{"encoder_arch": "vit", "model": "contrastive image-text model", "dataset": "views of escape-time and Newton fractals", "train_examples": 36250, "image_size": 24, "crop_scale_min": 1, "horizontal_flip": true, "color_jitter": 0.2, "tokenizer": "word", "vocab_size": 29, "loss": "softmax", "embed_dim": 128, "encoder_norm": "rmsnorm", "encoder_norm_position": "pre", "encoder_activation": "gelu", "encoder_mlp_ratio": 4, "encoder_head_dim": 16, "encoder_fused_qkv": false, "encoder_bias": "all", "encoder_qk_norm": true, "encoder_parallel_block": true, "encoder_inner_norm": false, "encoder_drop_path": 0.1, "encoder_patch_size": [4, 4], "encoder_conv_stem": false, "encoder_layers": 8, "encoder_width": 128, "encoder_positions": "sincos", "encoder_pooling": "attention", "text_encoder_causal": false, "text_encoder_width": 128, "text_encoder_layers": 6, "text_encoder_norm": "layernorm", "text_encoder_norm_position": "pre", "text_encoder_activation": "swiglu", "text_encoder_mlp_ratio": 3, "text_encoder_head_dim": 64, "text_encoder_fused_qkv": true, "text_encoder_bias": "all", "text_encoder_qk_norm": false, "text_encoder_parallel_block": false, "text_encoder_inner_norm": false, "text_encoder_drop_path": 0.15, "text_encoder_positions": "learned", "init": "kaiming_normal", "residual_init": "none", "optimizer": "normuon", "muon_scale": "original", "learning_rate": 0.0099, "momentum": 0.95, "nesterov": false, "orthogonalizer": "newton_schulz_5", "adamw_lr_other_params": 0.0028, "max_grad_norm": 0.5, "ema_decay": 0.99, "max_steps": 11600, "batch_size": 128, "epochs": 41.0, "lr_schedule": "cosine", "final_lr_fraction": 0.05, "warmup_steps": 1160, "weight_decay": 0.04, "adamw_weight_decay_other_params": 0.01}
Rows from block 3 of the text encoder of a small contrastive image-text model, named by matrix and row number. Rows with one number belong to one neuron. Each number is 128 + 32 x the weight over its row's rms, rounded and kept within 0 to 255. All counts start at 0. Numbers have three digits each. After the name is the row's rms in percent of the matrix's.
After each neuron's rows are labels from the 100 texts, of 14976, where the neuron reaches its largest size: "fires on" is the input token at the peak. Only what is clearly more common there than usual is listed. The data: views of escape-time and Newton fractals. In brackets: how many of the 100.
# gate: MLP gate (text_encoder.blocks.3.mlp.gate.weight, 384x128), inputs 0-127
# fc1: MLP up (text_encoder.blocks.3.mlp.fc1.weight, 384x128), inputs 0-127
# fc2: MLP down (text_encoder.blocks.3.mlp.fc2.weight, 128x384, transposed), outputs 0-127

gate.188 127:184142104162131148177166130136085105136118132085125191171113180117189112107075089103115088100216080101171109134086134130096127148114096124136082121116151139200078174215089129163100184126111105093136134167134106148135138138129148130104132084146063161121155086142082157153109147061145132086158112113125139154162093139194099107104143058159120134132101073107129099128138119093140150158122
fc1.188 105:137088174101175125128134113121130129138163142148147094117095113102093128094160117137075135147020126132044175087160156099140114121124175084159148101126098117059172085065138148129148113163141154180151123096152151085102068132088112136094085127115177106125120136137156109093113194159150133153079179158127205129088191139120146121130142159180114066091140177170109118129110124163121146134148
fc2.188 135:131130096143099106124154130170113136150158176152111117123171135090103103076146163171106143127118140182125115071211140103167119121160121099119128101092087114131157059105125148131154092133142107110152084088121170091103130099167069162103043102121125129179084162184120113145117165079120120101118121117098183203112171145123106082146222106153161139160161165130146074063098142134147164105131
fires on: "mandelbrot" (100)

gate.13 109:239160110080074147093120132196125152187121115196149085124158135092110218144115098135087154129136152129149090143077125138112136084080154116118166145044118134094105158116154089130092153152140198135136100122155127129112115129104134132130122097146156144110208106175126148092089137143158101139100105166089146141108157105095104129109179134107101108179176108147144119122078181135075116104148
fc1.13 119:063064136143191128162128165088156115103159117141104158117123078162178028150150127138206088120156111089121164132158138164133126144171107129140090121158121133184140102154078123134173073108115082138104131150148130107167098127104110125173111174121185128125078122088101090132191111135154149137129070174153094122076125138110155098135066118116135104082129114104126149157216099129155165138172
fc2.13 137:127152143128146123102089088146137163131091079151208074144113143152106182160103115071059124164124162162141136166139161112057126136078130118121124170085146123125204132147160162105085180157144145149120171076166038130105137132165103116116147110154118164146123091191113120117095107143136119099154199109074159175159114136195110101100099123096104150136164160093140120073093164143102149120107
fires on: "," (100)

gate.382 108:173161140149105121122134152072075194140208080186067130132135094136117104122110135167135113178119117135069115118081169145123138136142147122139159159146140061126173181129118104153166159136079113111104124138137086054219106150136074139213119111121093114176123174092126115159100104112143110109112138112137105116135199123100102160151147146119105143111103065084098106195140137140083131115098
fc1.382 100:165185156143131074056161129097138091117116181142109102122128136140077139061091122019141113169130112136131108135141114164117095115097090149137095104128153156153201116124159095133169165176125175129139149212082179149126117103086101099102129052117181140073121107107114149093085174097116155172119140142212127150114101129118101123132093165153128155136131128129137110122183140164160120089128
fc2.382 069:155176102092144097134123131111122085124068201148134103145070206133080124079106155055138136099091088121177130132154148139099130087095108146087118164118118151134127113079169119153107100206124155154143155167107194121110129104134139114086072097102124136039121160072106172123127160114124146143112118149187118166086094144165117143130068088127152190116163152163167095109186147122130109133140
fires on: "<end>" (100)

gate.85 099:078124116103089215108161166144138176144156163118158125144090082102117176152125137151165109122074170134146119180137162092148101081143156113101119120088119102163130097095184125164119216128093134093094138103119123120135094209138172130119091101172124182106139085104191158063132205118106141074119126174141102137160130098111149147137149123119134152099113041105151125081127160082132121142122
fc1.85 095:122135142111100172072119175161141151100136120073178111181131111138100171114100194141070075120141105171119146170164103089144141043170190130123106133114106171118125151102133122103114140094174098167124124081145105131069051153102166177115106086140130180169137073159123150163149169113069154119132131137104063139164123114145156139159175103112165124121135074146131189080136141140149073143126
fc2.85 040:115207110123150133181169104124144078104167153168081158073158151103081115083077200154173122147132137125123112124118112117108106108105081129206123114148161107081164155175130127118088163100116132139045122132073160135125050124128153138139110104086189150139156064118098143146088203087150181120092132140146091179133091146165134126168078115116147117118093151130117132142113130184158126115103
fires on: "," (100)

gate.218 092:087134101139125138149155169118186104076115098121116158123128093159172088146117136130134127111147147124210061132080079147124116109075069130179190177121134143202083156156124121121130147128103110105137129159092113151110165126101170138145165148114120137059212064116144147171155095125151169159139073119130087143110129162172087096117070103043113093134113166108150106176163118097113146148132
fc1.218 083:109119115123128109152101151186145140135156190151091114100115101068064121177173145186046088116124105142119095067074128097127128110111124100124160150112100138125159126069132160160164089177093116131152136094167190158135103100182112097170147098108132108123095121046178071152166144160167164161175170147079099120073161123169108108094114154161141076119121113108158145153081136103151151132149
fc2.218 048:165140102139113104164199095140156107155190159126112109112143165129112130088165149179113172103134120124100067077183126127134161090153124072158099121092096079163124078139102147145170140134133108111164068087097179091113145066142094130108082153101102149135137165160135101145132154093125144061121106061108155207069157160157123081151199130087128140160116145141157090092115117123147193116136
fires on: "mandelbrot" (100)

gate.162 086:145120111130082139094113196150167135133114073044099177173131139127128107135147102134131121110167107126193059160094109148121143113104026161178136195130089159130117119127117124093125178117162099106134140137124097129117162155161161154133167113117112152060206082133089164159113084147160137163155096141173121147179125130183076066069106124084114150174122123106127141114133120109124084121157
fc1.162 094:114133140123125105144074176114122142135101160174080104068120120076066135121132131164094096119082138112149118106076084141108146132110162136146167127144108146127171134086115172165135121127108150160159052127154175157106131112128097141147110104110128116158095091077201116187185103112145174135162100103095128143079176097122136145083164219129204089103168168119105192163072120080132139166120
fc2.162 046:147205081109119087144174107171114083148144134140101099093160179114092124119148128132127125124157125195100051129165143146151142102140092099106138135172120096131146100069148117139146103098115060107136146090151152119158141050153085148111071098128124154161113179145124088126062124100054167148143116104166161203104173117112116105157206115125172116114113162126174052102109132121161147123136
fires on: "mandelbrot" (100)

gate.0 125:194156100079106120070090079177115164117085094146158060143130111125139218150120114119062121090088156135142130178098167128113162059033127134173150162077152136159153146129175120120086141135165157107117099078198103159083136174161150099122121090134133140129153113186117095122089148114111113106121204132094173142133156114136136119109179138149096119136141139138155147126100159114087101143138
fc1.0 125:173130118078083116138109053209164139148103125144155050145117099149115220140114090118087124107120160174079126162100141090088144073056127116165140169069128089132087169164147125098089160131134143134084137093195129179133129141156144092127187066137127145104152094170160131125085168162112109082132170119115161118151174156134115118116121120149125137162145129122169130103089163107073149123122
fc2.0 102:129130134146130140149199169112135089132158156095074190150129135115134098100160120181181123108136097094118079072108108156188117130209137189145119095184120130100070133111083116136158090101100130139126068183082208126125138086110173127170099154090127096102137150071123132133156156121079130121147069149182094095086141106066158120145170106136144125116126073139106109155179113137160090139139
fires on: "," (100)

gate.64 103:101130116183147104153124104070141115090137089115112151127191182118174125102056080127202098129135133080188132201089131138079166095107155136154149105169173122198145179196149131139093194151127107125137091134082054100110143126121142113098134120175087179095137101132107195139109114116105113105156094117134126098129100118139143164120093117124123171096063101095087117109165126122140109164093
fc1.64 111:101132155164081093114139118200127165154120117148127095144112075107109132106155123094099132124108120148112143140222159114139130167192137117115117140129114127078168108081124163106141046123115152158096120062177149124138120142189098141149069116087193129180075151107120111109143150167090102125090177159191136158107215122037164113135135116120158172109174098111127121104106125160115137100103
fc2.64 135:137128103152094111139178093136115106203190174127115113128138137148133123104133165171109132131107133156115103071226128104177120126154165062164112098095109093151156083129106135133152109103133115130140059109088166131071147074146098102080044130126076110162091117166129122129102143062138138094114122117093181179121164186137130105147194099128143117161172152119152085068126147134169144120168
fires on: "mandelbrot" (100)

gate.132 099:140149115176092107142143132124116136156086156154127142093117136082149153142092117115099083086162088167129082094085145164095160084165085127139183133102117108104113138178106155192137123110048162129134119098142142105175186077137108108153085081140122198159146167104076080118141126106124115089154153171115153209066100136104090110101182141102112188127104136122140139154167123171082209132129
fc1.132 088:122135117109110143108096108186150102121150158075144112105226078128112190150103094118143092143101166085179092048149133135120123158130142143154061156131148110172143105138110130102201155128183102105113144171150154109102116107137153175098114168152145087118092131119120068172142095150088157136127091104096152139135096070208181163153143099070156115089092129066158145108107122108160104099147
fc2.132 028:125118125162135092115147163136071142141044082153173100080150142116169174123159194073058107148138084186100092131149155134073133115099078114126133122110086154117116183132162104142066199150048144145128128052086118177082112120053131165113098120136127136140136124166154134154157101154153115140144132097151115129143130145147134110122142080150110161157157157075131112166147161152097137183085
fires on: "," (100)

gate.123 079:213155102186160120125171164126044136109142122085126080091128186139169116076086067150123128132113085142136163067122130133159153138109194162116093115094179181170149130118096148129111080125153110106180128090057115072133046154169129139150150138136131159110089127130102129140163116163063132151134133137126109123166156099116091094103165126100113105160145132171176116121117115157163056123130
fc1.123 086:102129150106140121175188144170103103118141096155150061126175144066116134111132112117165117141081109112103131118135142171186168128085193139107145072082147097188113057137108157102070116072071157134185132134191119178142080157202141132148155129109147103137082149132149122187160081145102118124170163114174115083168106088103114147126115096136135184118129135118094089136077120112120098078123
fc2.123 057:066093139132146192123157076116072145142167120132148131146110130070061176147140164143164164102161149143122132080121094143113104103111135131128082181079131107144089121127131126160105153111100192153133082212136108070109221124131152136161125073190112131151198139145107130167125136178141083123148085123147142098124067124182138145098121141117105202149106066110119102127107117132141178116147
fires on: "," (100)

gate.197 078:133139171101058112093105088139226145119151091107094125136054166175139148142080112106076175125136107174090114024103145091116134088137163087137109146088102151153075099180105201121075108119187174164123119178150065129140088154122159143087132097089112110122115134110072110135137146161094180137170153135141156156144119129142131144124141102110124092157129153126135130135119140165071146127103
fc1.197 081:114164143159087114106086165075153164122137140117127136110128113093106156134115068107100154138095131150120120121061132095178142178135145124115134146117141096116123088154069146120054173144237227118153099161157110090152174146184165134074100153168081144078087102110119131162129142120159129122122181176148124146092146071151152130067156152085076098146169153103119105100111149107121160118118
fc2.197 017:161210141156130125098137186142116131156123145122136152096142116156152104159212103129181083187114146089128104102134116138118116105114024160137114140150137188079102147118153196097100209184076126140061125135121175131085158089124114179129134164120108144129129094156150173116158100143127101138103138171079125103086103057149156141119164088137068114158162111109135108117167140136157127092112
fires on: "," (100)

gate.370 096:086130144150122223102135211134113103088143154089114112183094167129162140167141098161052154127099113128188126106095122123093079153146191097104128137109113098024095086138135149139088108129112128121100131177170198113091084071110152105120134072152118172139156145080167125070143169135142151110158115139169131096101142145147104143134118149109087105136120104140158180139139102152170117140174
fc1.370 105:098074121133102188068090160120105126096155112112135180120109146071130066124176121140109115120053121089149155091124132123078175133177180099104120075126184114095124067141113172138118131112134114135126161143228097103127132096117151160165133136166154123149081163185161132113125200127164130152118106155162114158174122092134101145160127088042141120106148092133119164179101118123194123099132
fc2.370 146:105106101139144152047107191121108066105133114124154076140106153116150102095142117117101128097075130122136142152127133128078124125139104085142120115116203104111131085122114122151043129129132091110130167195170165135071157091166135103129178111092137137181080200147181125135143145150193108084161107177087130046098143162143099122116103091084137130149119170132156137133132165145180116181189
fires on: "<end>" (29); "three" (27); "colours" (27); "ship" (17)

gate.103 109:152185072139162095103101147120149110080094076125122151147173182130192117154103108115167097090168123098165072167029091154131136099114081175152134111142161175193116117156098125137112147115123077087160121154104091152159210117169135136120172126144104140111142106121094152165110076083115147160173070076140100134124094144184127086145139092107136118122099107091149116131173120068117157138119
fc1.103 105:075124159138112145138084071141131135129121156172120119085088058151079139156157119142105162130079127121118170063143099070117108173131165106136166124099111086105199076125181131137151075169096184162133093117150180129121095105135112139151109150101193095125121135068156062104127109155118118135061156133111170120096215156093131154133131189121155104103141166154153151168126132192102135150109
fc2.103 114:105146115108105121079158137160141117108151134182121098100148131074095149092182110153126130132087125199088095084230175140179128105180122128098116128122093118124154080071128129146153050133135114120122112088148181107140116102132088136111061135145150103174113178128130062125113158104109169153122141123134165183121153158073098077108192118148186106140131139087136093079104175109162094092160
fires on: "mandelbrot" (100)